Rows from block 4, named by matrix and row number. Rows with one number belong to one attention dimension. Each number is 128 + 32 x the weight over its row's rms, rounded and kept within 0 to 255. All counts start at 0. Numbers have three digits each. After the name is the row's rms in percent of the matrix's.
# q: attention query, key and value (stacked) (model.blocks.4.attn.qkv.weight, 768x256, the q third), inputs 0-127
# k: attention query, key and value (stacked) (model.blocks.4.attn.qkv.weight, 768x256, the k third), inputs 0-127
q.33 067:130092090106138104108036133165089156125091192141091115163100087126149131156144154107109056161158114110152111120137190125111090113128138100126112083094177119015118164150147080154145118128100073198163109094128109121067096129080078061088117132112169078214138098108111108127098200122092081148137140107133099125142093156136116189184172114138201064111142189159197111172106112105163100152120
q.34 111:112110133097132104102152084158087119105117218120107079172104135144104158104116146079149152161107069123144112101144133149134139124135152135120109110127116150103167080126174111124125172157160104109169150049104108143078092166093142109158100094152177166176053131097100161123102107109109138163156179155077133090142105175155161150163159071162177158124178189146062083142166169078127144139091
q.35 110:134158126084131093113157082128108112113126203116127122152120147142118156104111136068126147181118073094144100112139126147163157116156138144103148116084096143122163068130157132115109177162123141116157153059073109173092112153079142124125097071138153142190106136074118146129151134081090142109116158155067156092117129187153156141172122044138151098137195128135080076139162157124142169120083
q.36 102:128150141118137118143126047092112107114153223149140135141107138130131137112136130095151180122141120134137119084121104188153192091140178123113114094134102181174178092117148131104148169143144115075130174090143126143100114157129169139183094144123148168107090107095100155133048119106101148184176143140089147121154106156111147116134166064133158142143163164132026086138150169087113213086098
q.37 119:124162135120189070121100194112187160128141103124125166100167196048159058130082124174117130090135156128126147125117136115124065150114153147083196120128110116129127162162081158076145098126122190173118103173141181071160151103101123143136121118130093132123175108126165101131154110146102127157114094136176108143098090100135095137125125140116082068151109099136209174110108107137120127084163
q.38 105:134113122152099143134115168150140138144125048130106136117151109131153105164117148171130075132102134133125129172108125078103099146138074120167164163133154069110093170119119124174109087095120100158072114189140122121164138096149100115107140160109090080115141168158156111126185138171160110055089093101150134158135161064106124119092070178121098142107093068110194151126091100163132070176162
q.39 074:142081097112111155138087156137112140106109147143084100170127070142109149152116140127107102133111194170083108132100149109052130125088087077160088171161219138059131159109138116166113110077129076122123120139169126096106133124107118131122187164095197105132111114155063113141100160139119136163141112089115125120163107149071066086114128179166112124117053193145173133118154102126146090176161
q.40 103:135137145112179092134072201147162181166142111103122137116161132088133065131085143138134107119106153120131147111108160116156062152136117130117158140134129095124117182143090126087145091095144133130113079175154165061140141076116149120119149126155090108124154073116166118098119104137153115132109100145166096142136088078142085134122156134114111079113088111145222138140115088125146112140177
q.41 129:115080118072123110094124137195107136158071171092075104144097100149133151143093165076142097201108078134148094119184144118122074123154124151097131120078119122076144093155161100113114132120120146193186135082076104124118099124100098086075102064150175111223091110098111168075150116102099105135136145138121111110118115170185157171233113068120180087112155168169152118170168122097143111146110
q.42 122:140083159095100064133117120142108139202061158113077091149116106107125142152114164111152113181106114152168110101186179115130066135177155132101139109103059109153171104179172131102120125129120149147179149093104102122161117157133106092086086107125192106205065139141109154073164079091107095114122157101125139138119110132190161130223096046082168127135165174153075123184146114100162097137108
q.43 133:118165077177130180136137114126115089067184101169184153123131126153129136116173113171117136107161144123086127167062088141104199117073107103194134134153195136087088163067108124182132132129114110111084106151149138154095132105133141131161167147121106134058176150142107097183121184157175159110123128141125136102139175117058110104050137198170088141115089101102163138084103135160116114149119
q.44 103:124150130126133101127148047089095095092155185138165127184142162129104121104151115104163194109107137142134126124065145160199219102117173118131129132124116204186159105133141164113139178161130125035102158091079104155071109152112146153164128112120169169110132159088093134147133084133120162169148148176072159091121122114126133080124125109165109170157159130110053074107164181131124166097092
q.45 085:121079114106113134123098154191108134168096085096076056133107070129115119136106152116128085155078133135143140135138144080074086145125081102134129160128157088074109152145118091161099098107131087185155075139144144094136109087097099065115144157158169084194110113119109149123160122123177121127106121106173084135155117111154115136156123151144147115093106162127221138134115093108164052214156
q.46 075:098116092169035158124169123120086120090114085127162151089150115132150133123176101126130159106079133139108118155103131126130166143167087160193157122135143128143100107112148138128088121088162091069090129175099134152160151143213135126157157163124091115048149241151167156169160127135139145068133090150122140128129131076081137073080069199133098167133146035093126100098104129145143073145159
q.47 135:121147096188090152144119149138127106102175066152172155127133127150122115128165108169110133090148165121084154155071094133098167138075094103189133150162183118103087155096123141182114110117125119132079112179150130118125134116136118139140180157126114119064180158147116083160139170156163138082105131141130144122142174109077104105049102210167084157118088092104165157089111118170110074156151
q.48 068:098124106126072136135137151161089132136148077161113091149139085133117137117104134141106074106081147178109125138122138087079121168111094098198089195201173092088159138112120111150078105090135037094137119131156120110121143129142128107149182156165151075132122141148120141152163087152173142118137112104125112117151153119111116130096095169125104163114078162128172145144104122146131040173161
q.49 095:149162148177091113162140085076124075073202072164206166138184159141128114108169110116139189071097151146136140141040104147171211145087119122145130170147128156176098153096081144124122151168165103065103122181118124145133170115197136127191180141140104156063175177171158121177149084158160151118084085155072157149129187085127119080045109159124059164106116085084114124090103136168128139131126
q.50 117:120128101175088136123114154123120113129159052149152166118161124129129120155146115189121109110121173139100129169082106108102136133087086116178152137149151121115097154078111141190101095116126131108080092169133123146119159095154118143134180160113109103061175168165127085141162126164162144069073103127123144136120181083070124100047076197136082140116094077103157165110095104168137058174151
q.51 123:125160149114180058141091184110174140131157096140172163104162184075171072133095122165135168092137149131146154112106137121147091172130167147080189129112084137166115146161085189065169122138122187139125099167113154098135153098138127139146101121135091138110167109122176106119168088124083132147120099136155122139071085091160106135132137108101058078148114097123141163114112108137126152060156
q.52 100:147108136120120125132175071096124069121117163138133109151102108175104190128164118097111142109153120131146117116165123138140198080128149123137086103154095169177152085112165144177123165141121113117156186076100098175135100169141095137143083137113154161152095164129100147134108137111076130114147146129081151110123129168097141124129104095136150172144169174112047096138136166136097164107067
q.53 091:127169117133171146132122066087137120101140180118159107163097148150099131095143106086129192135147124109127119093117096169149188081129174119131085104133126163162156109121149134114166204172127121086131149075139094145083087157080162150161120128144154187126117086096087112153064147137086138183140157168099137090135091162133124128121161057174142161172154179137060063116163193100110187103095
q.54 069:142173112156178111105114090128145083121143157108138173114104144147109170106112121065165151132162103087137110106133098186187155149132151137092148068063086133182119110119126156135146193168084198148137164064086100160125111136073117130141130080142168107168150111094125135125133139105099133133122125179073176112102127187142139161146115092127131083127184123095058101087132140141119176105100
q.55 097:129114158079151089119125095100137155149118170138123091120097124119094124105097147078148118130114100121164125085177159161169122134175194126058094124120054156162174114175142153073154179145117139097154166095136123106134123157087142133128084132152172159165076112104134149103091103096098116209165118124119118148122074144175149143193162058100159125136157147150081101155151140091155200097120
q.56 106:120136121152141131152097181125153150119142052117126124111137101128161086123090139148128109130126186133100165142130116115093094151094116131133132150130177081112090173154071105131112088088129128147112100180161164093142157091136157128113159163142091109115184075158125108122151119136175137141092107117165086130130121105127088109084132193130107124097060111144228158111116106157117091164173
q.57 086:149106080161053124114131136146135105112136065131119181106124128156164116136185113182086100107178173131073152149131084096090109127116071129188143106110115116111091133083120118167081080125124170164082124211127137156148159121210149161095120156096081083094175179152131088128134132151169143044113119135142140134125180095082137114104087170122116135127093049134141168121108105167124081137132
q.58 083:094098125098149148109079135173113137145100141091084055163107092148085119119115181085140087197147149123129089108117165125113116125108113077148102155120191123046149131120144072141126130118121094172140083094151138078083084088050115092118137125152203123200085078088089113131101097112143152175118167162150102078168108192130100158151161129163169104153106193178211122156175127120133113160114
q.59 116:140109143083126110107147077149110143135080189108090080150075121132120157117110154067156126181100062137139118083165166142153143100166160117109094089129081134127163077140169111115125153133135101133183172056096114126121081148116107088115087093136196154191039134110109203111122124085094114152160145120113133106134126159172174157188152072122188123117181177137061085155144149080146147125091
q.60 105:119140132109105133112151083137079111095116220145153096144115159132150145097151119077154167139108070135166112115104118145159197095125168133116106128136126167099155088100151124109136158138143116100124165058080111131058096162108137110155129087134186182166088161079102169112126119096096141139150165147055134113138134138130166123127126089142159167119165142105033053111158170109116166124097
q.61 106:112129110133109146120163065115066083082133201144167126145117137146128148089174130114143165128138103137133105119104128150146213094118170124143112130147150170124138099082135110136143161138138100094109180093120139148077095165113143118170134109119164190108091156063086154149080149108147170146165153152070150092164123163113145125092131111167146150110150169117026091124141174102102154136079
q.62 091:133092096139081145115097143147129115133117068118105136099121107154136122130134126189099079143133172169098129154130132095059102125089084130158132131157138096064111155116130121168097067084108137193097113182124112117153148106167096130085158154104129070117162167182130070101147156127145099061124152101154121121131134094084105127131091208122106154117081103126195190132124097119121048158159
q.63 090:165129156143104115149137123139145109162117182122129159121119136128150171143126114128149130148142081131132133113182137112148117129178179148112173097134057112176157129132176195133126149128154164127170175099087114170151101181162097128087095130097130122147083197144144182116160123153062113098139106097116160150089121126164156143140065099080138147149184095120074119154123122125127136079101
q.64 107:168054133110152158075097130138088136145086096153096033106084079147133160182128124098117061203132109133136090140153120145087090125130079124109141168135127131145115128114147084135128109119087083123166188098111143113131145095140123071098151118099110136162087082131160192102134134102187126190133135161193126150148168141116178168175088197085133143087137155157113124123168105102105091159142
q.65 111:085192115138107105155198125120145107103163147121155186143136132133111131088137110145120180073151163129110132108124086125173154128108135160131108100151122105097138102140123134102096152155142167061094029150173105165080127160163139175159116167144144143129118140103125086115132080085140172087112176108086103088140145089122133102135189085183153131148140118123080133098141170126136164113088
q.66 114:137189138147128115156202099072176135115146176094153219159184157119109119102153101186116184081145117109127141120125115112190160137149194152120135075113130124155132157118103172119122166158179161116119100140124113142113106171105129217126055154152121132100164163120153122163119155147084135046127084120092156136088098098122105082109131079140106078197113071099125121133094134134126194074127
q.67 115:089218109155114133156157148131174107118168137092184178172191202104133073076094140153141199074113183130107158111089120141135158146105207123116151095125170112110121140138098167115125137120143150144093104168129149098128099150109165170168108158148177135122198180156092104188103157159081158084163091116106141104126089135123053095069115109176128092166084120107175142137105147135155133095142
q.68 095:123180125098117134153157167096148142114093169059092147130149113116142092116104109094112174126103128121123146125094137068252110134180128175099138070111114102139115151133092131075114177116116134135113101156106167106099114138099130165126101123146105113154198131110125114141109119140113159131145090132132102112136113114094105090135202090149155074154131044149161059174110111127160167107186
q.69 084:153104101093165157117122163141081121065115132145151114134103119134103125088131127111104149156163135103095135115096093111135151117079077134169111118092148140117113115142105064096128097138096136177129078108129121150053126112135136130146159149109150168117123061088145108139115139086182211109153142107077087076169148159115188155109151185181136133129090223174163130097178136097143117135064
q.70 107:181035176102139097109108112150090137173087110174081067101102070138175178173131112095138054182116077150172089132165146128116117125165091117086149178160098188149117137119170124134141116121107094105127172091113155136147148093148129078103159109091100122145070116138161169075147104129161079161117112145182149172089151116152185134171096159036106150107149119138111132128159116122127123149162
q.71 110:195071182078144134133117143122158171151087143093091085118139107117130122168126080106100094161109118107133138105114174120161094095189105119083164107111121149203129147115131123108169154127113075176143176124072180102151129132121129104101088119105063142156182119150152156141131184164138109138180078146182138154114124140128124147168129108063130065145095067137147076190128094135129154112178
q.72 097:135120091148173156105093168159159114090149106142161085130130152138094109102110123082107135156174152118093135114149127133053150115077124101156129166085222094114123100144125057136147087124075132201166162078143103151122117129103144118135133144105150140111135085121110162180105184096129166120138185154124086056155158197110144173093103175150124128095085240145183140088198112098107072171089
q.73 103:117072112125138105100107128145060075143107084171147082114094122168156151157105146098133065147120093167164098146164126137039147136100109131147111182169097147067129105116158147157092073123116111113168132140120151123104147113144103075133155079131156116141044105133130154089146060093134105148099153111120149180143126128159186153168094147098122181069138173123078181102122168082116087161073
q.74 117:146189157123117164150158133096191152097139173094121157136186174107140104116136101151090168100126124071107168123086173126225131123159172130123169045099138141174122158117109149103134175132134120179098121128110148104132097155075121167116070139142107143137210180137105098191120172173108152108159085136100130108116110129106091088096157100136137087164098075128152092153094125157143160078155
q.75 128:120065115133158112096118096143080108161132120174129076101068082168131156159137132105142051175137111146143072161167095162086137127099076109143105175143092127116134110138159102165135103138101114069115153093152091144125178085133134073094182112113140109132048100114146150056148088103163109181082196120151136149130156104144164147150113160105122207086165170141070142102171133117098108160100
q.76 096:086232100193116157156147125109177097088190140118177192141176156134067123062121109137105197060136166089086148136111113117161163160093180153158119098113154099122146135139097132125111141122160157119104064140152075131103098159113104169147131174164130140090178172119080072203142143141134161089122120107094107087132107094084092098065156117190113129167081126108118118079114137130143122131104
q.77 088:140052156132098109132099129124070130174102097132122097086106126126178155178159124133169078130099100169168094189160131137127096146136104121114113111176046145129134125109143155182143087108144127050107144139141102075141161089121090083099169101115125084121083156141104119058201048156142067183072126110148139219114155076151146135167133132098103185116180102109041143137126116149120121127150
q.78 143:146037131118145133096106102166081134163105091135094058099056089145117147174125151113152044173127113154189102141158112163072101124125091104107113181145109142122129125116174104170136086102100104100161151099140101128165151102148111059104167092126127103132051100119134156061136104112148086184100167134161119162141148137150166163166094152098126185095156172144081172122156139117122086150127
q.79 116:167062163104129098115116109135105165161076093122105077150110086120171158176148120134160065169105075160185108124182161137082104101194120106095138189149095156112127155104148137162129148106157075108181212116118168102186128125148117083083126119136114129162069132149162205086140104118124078122121111134188151197091129129166165138164064134062114114105146105120125113147118117130117134116149
q.80 116:145073102164152142086083141163107108116132068169153055115103121140108155150107136084129059172115122137129115158140106171037149126085086092148111203141162120089118105127140087165140063109093118136161178098124104137141133080130119082131186120129145118123074065145117161098136147120166118161117170137136124110149143167139161176127081175122104204088119202147117149092154129119110069180087
q.81 122:105097099117113119097060161192102134151114086140112048139111113125125124144080162083172079157090116161133118135153171138061093135146124111102145178137163118071123110140143133174128103094112091143155175107120139100167110092122135083121170088132159118169091125146097192114113128139123098170127133149161121133154096206141105156133082154133138136079124151136163127128154116097152086173155
q.82 090:147150037142143129121073171172135117115157111143140114107103114127064101095078188119133114155162197148092150130153122139078098144095143111160104167085196063096122102165118074153144118107068134179155118126152090123165128090124143103122187131109131088114140072154120145110091166113121120184130156100126080105181123176106072166113118175168137119103086174147207159129189097111144061204137
q.83 126:148116142080108091135105146135162183173070122108108111138145111107164121146095129128146094135095105146158134127140202105133061144183139122063175125128122136119136129149122151129126149110142119149145188135082205106184105138123135093111072095115115129171148150168142192123121117153096094122141081154182154150112102155148111117154097090076126064113127062127168060165090099151170138119192
q.84 099:105157114052107121127136156142153152157089152093078092133118095097117108110083164130152124102103142159129133109156185113145079123199161118086141089156133137131141148164123134142095170091150129111153118152129173081169093114096137138117076096156113129162128142143146191096066129143073116129141093129177125138144060154121072081167134094124184074123141048130187095168096132144162148125220
q.85 122:125210136124109141169169145112175137101125156092142189161172165118146100087136110154099209093124140101093176106088135083191135115154167154123149076116139124145134139125091153080109166135152145171116110177109167108102096163126157178155061149143135154133204156137122120177109151159105169057164098119100133100125129133110093093095146102146144053170093076116180089142091140152129194097145
k.33 074:138115153114101069156081156119155134129114146174177128147199194057154062122104140157142139099134123131129180068122144107129120144118158147125155197165147146093120157148064175105102116119108145211112135135113165126159105118151055087126111161012124113115127127147154153151167121174119116075110111086131125144129146082166111156074102143116094078105131151064158187118067118151151113104110
k.34 097:101171163136077107154085180089126142104127146158168143173173144045178060117113118129080195101094150118099181129109157112130094157109131161151198133096109182154109159143064152073099098136137140167096130144113202115142147111191060112163132112103109159127170169147109152137148068143153154092108065115101133157115141079175118112074100189108095092071105093120142167125066109132141128096128
k.35 088:112156160165002107143119133065127100113129115135198101187184146109149096105139094127115171091078146116094198136111142108160119122112122155150182132119090165149096132136072149113084109144192105142091158167148178128152173157201094111180132135122112125123122194157068148153116093144177152080149091121104161174126168102145096090083110159105109122097119122097109188120054116164160128100125
k.36 098:123132159113094072166114147084126178170078175134140173173190131067176106129152125150135160105102108142127166119080153094167079145160127145134165124134104169135137194134115172076117159099163114091088131135099216121127124141178096122129101127120123123143124198153126189112154075161132123064172047100134114165110119060175114079125063143072124081096136061151136121157078088119133139095148
k.37 108:178147131165143102133157108143159130148151097123112120086100106186121161141126101088108138169176120100143108090172074144135134111113170118097131094080104105161144067149164125136142171139083159154170143123107080174142126154070118144085076138114170131167057123105146071145133171098105143145130193138137110109073106163140157182150172045129118175175190166138073124152141128112079140121120
k.38 111:114113083097179173067146102154119099074144114122113079097076134186059152120130160125114088152154153125135075136175104159097166152092111095137046111120168108116117103132162065156143116127099152169157098118138051141086131093102151129132155123128134116127145074079125072130075181100136149152108198167131113084160127162082137160157186141184145144140104187113134107094190156107132131166123
k.39 079:094134132108199057129068164156161173135120149170123125099171175065154078146102146157127129136164153133125124079097189107098105156141146115146139163141145101059120118149078120106176115109096148186138097093089129087107097104066065109114140124056108103127151113106192122080153115148084110113116081138181094091098105075135098178104106142113101089102133138142236144117115092105151125120096
k.40 097:169155127164122069145151123127169090115119093150127118071103103166139154124140103075104131148207117099108112106164103139128125136113159129082147089109102110123130087161148103141157141141074177168146127096115072189122126133080095108111076135079160126156085111116139064144141170121103148145117201140140103094075089189151174186141165066090101171160177175142095096122180110140114142137130
k.41 103:115148150152041118125095160135124096111130082142201128141129141104169098090096132132122168086080153182096187099125134107092088135095112168157166158122117139118101108144128140109082062136142153167112178213139162123160157144199086081159156104090132145117143140186101124135110082137147115115128117120131150173147130147138109131108095160118109110103108139100112198101064117126177093116113
k.42 105:104111126115052163139094145104110116130129103151141094166092119145159148103099130099090124087059168162115179110146165118114103114119103152167127122100059173122135125154162121107081095120136131146153200174122138106159170129197159118172150135145146162129152124161066148119078085107131106119164132150134141196154108162136078078144102164152151126096111153109096169119106125084142133123143
k.43 106:102130098107207094103158113165147183124128149113106143071180159098074084144131132172158100143172083100159090147081128131151166149135136112093114145179210095106111153096077143150162155105148118135122038067131121099078105120071111171105155110123084095112133139064170107114174143128130151109098101127127097048125153074125165155117107128149102113141105110143211112150141128148130148137112
k.44 101:123155168140128087176098130056109177127121191140144160188175134069119077125167106142112175105105130113121183126063147079190144144152114153167174137092116158201129187113057161063122134153184117051078085135144200137112151122135103164135121143163152126103126183140117128112163093132134168072147104101058107151115153036142137094108110163122113120106128077146120110143090115150113143087123
k.45 079:142143116125184081103098188167160100116134091174124091084126163130154082144104143146110101120186152115093134104144110132091103172085174123096145127115148123068109120180090123126133081088094207235161100124117135116105102078113087087115142115035109121161157100130134073120136130136102152166106162114176109126075104131128136213149168144134095118117111183091176138115143112141125137104109
k.46 086:065093116082142228078165085151085155142105139111080108158098146185101165153131156156133115125081147134128094171111156156108145126137081130137065122136190117132099140069172100156120124110184092146118093130163104102083127125139174149145158116198141121122161117095089118111046173122131103144155131121108131135177140128079128102148108123121143112120041111138137128128177165088140122139144
k.47 109:112111105099223141101137106168139167114140133113096128090125133129074122162118153151148071157161109103158080153117096144148178150112141101095098142156210095104104142097110112151158140110124133115119068060145067099074103117035148150089155117151111107153161090077165091108150150154132127136103150149140105066125129107099148150154150126160138146177123125116198087133188145137103108154130
k.48 065:111157103097229118109072167154128119137148121165132134101087095159123092142118140116131123162172146060131123096102148140092102140133138144094127132123170088059106149152068091133156099131140184200160060068132116126099102087072144165143128087080083114144154086094171073114120149130104167125104155157155086089126140090096143191136156123170111103113153158128202105115171134104128107126125
k.49 088:109126127107218129124212111090116182113130177113077158126124102139076141147165118130135144130134130113116087136117100120185178114112127115119103078109150155154125134099104083131128168158138099068104030094150108135111139104098161158126143130156150161114133146076140105127119130112133182113150158130099119076137150107100138103123182097167127118145107111163152062138148155124132183140149
k.50 101:092107097105207175074143107150130144114138127115087113121090104178047146147139137140160083140135137108160074164132125148150177130113123094121059140142171099120125132112126081159164145144116100125129077105143067101099134114041159152128162134173150129124145079054142053129088152121138135152122152144115109062163137152097129128147152127186154128135114164125163100118204165105105108163138
k.51 108:165143137164126117143169116116162129159149127108113123105115103183114172117129112091128144142152127107126135102177085127142138111139182134109117109081079104172175075153188136148133159155092144118144116101110092196146110174092136118090055141121184152138066108108132102147152170106106151144128182136119115113116124161143164155155166039148130190189209167152092083151142119120114154117115
k.52 099:099108130093111158140132128117100164122101157142124136160142141088131115104138131177120139085062120178150154160102202100125136113162110115170110153157142158106106168097123150103123133124191086106103157156124183083128160124182150132168164152188096155082156124137119162118091077138135118103144083113100147178183148090117086053111089177122186092081073091124144157122088129135140133123107
k.53 097:148157165156087091166107146072153155126129177126192163140197144029175064132153096139126168113123135119143172113105155100168123157131131148137183171145105141148131185112061177101107147141139108072074156132097187148134138132153081147145106151136122122103120180139129179125214081144145118071140056110085127151099155049179169097070060154070123111094152095132116149162047127156119136086085
k.54 065:137138186176039126138102099080139117103125116138175138172173110080117129114170097117144177105100141158114165119097153093144150115130156132151136160133097171150114159112107149132124143145167091043066191154156159178144154158166140127130118153145157130095118189159054134164132107178173171107135111112080164181132148128171120074095089117078119160130142094107072160139063146147141164106192
k.55 091:152152151141074081171109149075126099150128146145149162160162110123182137109157093116117135092111146142090186088138130095117101088147147170148141091135052156162129129135118164130103143124120108083112200169109168145170129160165133137137073112066136126121127175209072174145151092154114109094136127105123155201124116130160123103109105118091100117123143119115052115155058113173141148089127
k.56 088:162128089146162099105117130145154101108140095142124122059119138181134125138114154117129113151186126092136091112179065165116122127138152102075118119115140098098154104145135120145169144092080133137146114051103064159106099110035129129091124113076116140164111097096165087141160176104101158158098150152185105077071082146124165196135186070129093156176172161111116099127191127137105122150144
k.57 102:091092095097142217081155094174110130144144082081073104110094114199063188121112175134172112155096114136138095149128141148117133128153111071139069148128166096105128097081204140192155139127150092111118146134155080098121130135100199138120167140199154116119168082116116113133081123135124108163118149180147151125159100200087092113160115106163157122146117131119149121135155166113145099179166
k.58 099:152170139166136051152104162131160120124155122157174156119163170080154032148117104136121160123152132097128163090134122130116100167085145148102215173127129120101093119157037146095133132091113179190118133101095144152132105104126052109136098126007097112156141135155164136143188118122129147112120122118126117106061134095157144171111141163123082127098148129112153138104114109145108109111098
k.59 097:103145148130061103125105171077086102120105127122179133178164144061146098109088149142109150077066137159112187123116175115116110134117108152154167149125119175107083156106110127066060096140149130143110149180128198110148147122199109078193122120125095152123153140171111179124124093120158113096132091121120143185154139105186097115098115188105150073081082111108108183111045127131169136107105
k.60 088:071155154109102095166119166084110174134135173130171165173164131059177076103100111131108171121086121116107168120081157097153139149130119175152199129113134172154103162120052153091080105129187146132078113160126195143132144120196070122183103108128118157112159172159100160112153100116157140085149082087070122155132131074161143102090087182117125057088087061138132162095070121149159144096070
k.61 098:112145169107142092153107161096102156127109154131155171165186160059145076138123129171110169110079137116105180146063173087142115153139129162154192142162150158142099171114056159058087110139173125116089083109103222101119128090181103124160141093154099167128174174130125186106160076165159129070148069083110115166136136054152138090113084170108123060091107079132158130118064119127134144111118
k.62 101:102102074098169197077105109160089116124142073104071080115091116178093177144099177151142072155095138133147107147132146144086123137128108086117084146125165091105134100099191109172168120120093122160166128133124084095139128120098188131119160112194125100120177079121145104111066141122100106175115146172159134103168094200084084134149137121183165112166106149114182124129166134108152087157113
k.63 100:113100146095087199120122091123082112108105164107127107173133125133111177143118144137119124096085160177143155132136162128142155089158081127184065123131120153131146145108169103115100122143162079091127174171161146102159160180185150130129158151192139154096114113137111146127060108122129099129180109093119173175191137143127089077135113150140201144101112125126068157130112151086141121142126
k.64 108:116104099106146138084109194133091102107082122091124125102120115103115088159120157136117085143103101058150096181080145131100110192114074117128159121139157091148070196103091114163121062135143163128118105161128177056088157044125101126114166077133065050111163128103172186081092131141157082149122076140100113140140140129130136157121113214121100104068034101138183166100113120110129090165166
k.65 112:116136126150162134132184108141170206145163160086111179143136115129066168113152121142123136155183104138141120113137059135161168085137132143134085172080106102138127139141131143101183172130120107100141088084167074192119105167088115193082105176173139129119102095077111101128172134117122135119134149067111107070142128121148141127149106068131167160222163143170084126184140120108103148126046
k.66 108:150143165158065087148121092115182164179163097144147125160151134137144139101136113137140143102123144214165144101184141138134142082160183138102133145135068161089178103168145155118136170119129118149163172113100090158187114180135104130091101154115176133164087122154150107160150108101066100104105155121169167150073109115136126095132102062131121162178230142117089141173116116156139153111092
k.67 117:144180141156085103185134102120170142116162113154147117187142116188160168063114095112134185106138151188089176087146096120089149055134169114123131143108110133094151059168156118131137175110120122171135188128127109193186118177166145118145112154114207195131107129174089086187177149095097175119138187119147118096113118140114103116103133060132113128140192171097100104122129141110133123097051
k.68 092:149155110146127135175108090175155132107118157181142095135074114161126154073119135149139128102103182219139156120180141138035163113116113116126096148096121124112158099147120123142148124115099075137114137172145095182187105131197203113153148152108182155134059134169113093141120056140134149133107191083115159114147149110117121086126105141150127171102158155113077144121137131113151106157076
k.69 090:104121102153185099140089137130127139139132141107109149119124155067078080166128160142139090133184132070148086175100086129098130187126116132155125178109111100132075168095072111116144081151076145119127081089145120100098150074082109180106173120137119068120148113088185131098166103149143120096076122096074104106123143049165142150105101185120116181102120138160150163127128096128093089152088
k.70 103:120077121077151171077113162142084108124052151100102113074108129081122111183098182124134074143094089070160135162110181149133069192143063130126151084154125106174094153093095119132095064128141151104133105167127162064098146072138117100119146094161065069111135097105170190066056141130149083153126081158141129187152119153146142141151141202113149081078079067164144171118109114102134125128212
k.71 118:137110119135111127113068129165112073122081109173136066089118132093148092130103160136149120087083178170135134146151180145052105190138138092113121125146115112130132104135092136160133095106124126158155186185117141098168156090196139066141172083103103102134097109174158137099072088143126074177101112148158181181113118152129098131123119208129122126052129105105131170100112125134182093130168
k.72 087:143148107187158075134119128097166068083177105158144158107173144143089103185151096129131100121194144102110084157104084161087136160058106093138142177155143090133099183072102099160141109124071166136113099103139106153085181080089096155118134136090094068080151144108098132135169160187135098121100102137090133096109135096134149179087113194101055131079076149089164139094124075176091122141120
k.73 108:105104127109166175114165157124085173135117138051083154105114119117107098162101177134097121174161069032148115140090092118152108151125095146138134112088160102174100179111126102077099093149141116127144060111146152078088149115099078146124126094203063103085138108074165170075130154101150108120128106123111055136162105124157138164148155158130141077118050118174148172157139156086112120147141
k.74 118:145133137143071073155113101176148096138132137188155108118136136142148149087119089131165146088102157249123142095155138132075137088141177102091107165128098154093160061147147154169147141101122104132130200150128108162194123163183169094136135143093173149143078114184109105158124074111071130146115168111148182129091122135123110102123092099097105173119190148109106110121143144142155109107104
k.75 123:133092146086198164087145136106102153134088152076074146106122140093098106182129150132118087155144090043130085165083138121199111174124080124139130093143168116190086192097099142104137100133136150092102058110117144080062139119075122159107122107146062099110167122089148166071121162141163119136164078138079098114152141120131138152137134183119131105136072086134131130141121130141081146133193
k.76 097:143180126162112091164119069112179137118188125176157135179186123160083157096176090152129162127146156174120128094157123114164177063124169131115102160117107166071144121125150150133167212136127126114104157076130079218145109185108154137128114200090162151160120165136067084194165141109114171108137168086115149091079125100110134114115107072118119157158179149100117074128124106165099155114084
k.77 078:123130141070086157081144168137110160155051136077099098131114103101167125115084174113107154178083104084112128124116148131193073138195091146102150024105157149144129140155113139100127114126171111110133123140106169065118123135121112110140112102184071130162148142124157161091067151111126146140187095142172079144152136141124124087150160114122182050163124057183129114159141154083146166121219
k.78 123:118096130071181163091154166116075103125086122087106121121124133109129123184134150107106095160135101025127118166093128142163116165099074150142143090153171128154076184076109111116093087136179157124109099141141166062067148078103107135153140090150078089115160130097152167083107174146168105153137078170095111136159135152132148147151142188102118075097044080126156138120117130103111144142207
k.79 108:119078149088125160099127163122079122155065118097111113123125107125168130168113161119112060125110111078140120178107166141114067179151075124106143098164127138152116159131127130129100061109179155130166137197111184053138154093153100109117151082166076084116151117140196189072067154123114076127128065168151140190129109179138129138146101166114116055081070058150167200121111103111149138135199
k.80 099:135103129103182145110113154118117125108116140098119148141149134115092105180131137112131086147181071048144098164096107131158117167088079122127145121126177114149084195091108120130123072158139146111100061091139171075066166108090090153100134100127062106092163125087121168091140201146152100132134080151080095110141139135136166158135106197114127095100024129130172131107122111137069121152150
k.81 115:135123136105111170146151156102073071075104107139156123129119111211152194139103132105100132133140133107061137128090112128109146111060078148162136129128175152132114115075177096139086075147134123121115155140161174126089167115148154104178136105126094156096157139157059173145126162120161148102151107128111116134189144179118108128128120169114096078067041132101135114108126133076118119156144
k.82 094:140175123180145096129078107102139080099160075147152146147151130134128117133180105126107105116151161085091102156106111162138158158070105096179156107143171126133076133093113115178111130109100170146106143172120135147102121075099140129124142139056144108123211168149077101177109194187133147084119135158088132121099131100108124148081129163113064150089092105083170136073114106183087149131163
k.83 108:121115154123095154130144115142085070125093095168133116086093081189171164116106160124124106112090148173110143131145150136039108115111098124154109118129104115152126086122197084158101088126129116136145190207143145129170162112215151074132136121102096135118096118159144168124066132125131082159145132157173176201151152186135097112149105149121116111070110097120096142094117141084162115141157
k.84 090:096122128129070120161148104095114091132118120154140121147091101193178206110119145126115107112117150183065119107149110119049152091062096161151093154123141125120141100142183083147082114121137104154143182189147137154173139162221171096187150128119168186110114131160106147153075119110150114086147178093151151133173149174109137101126094120105088087098093129091116156110111153106172114153060
k.85 116:136154125177084097173107101136180147136159115173154138146122115150139156065124102129158158098114156223125145099178121133066139084148167121139116181108091133097152079182157106138161159133108103139156168146130094199194128167178161132124126145120170141127070117171113089168126091111083133121105172103169162113098138122149108109105092093145130160120216161134118134139139124149146102097055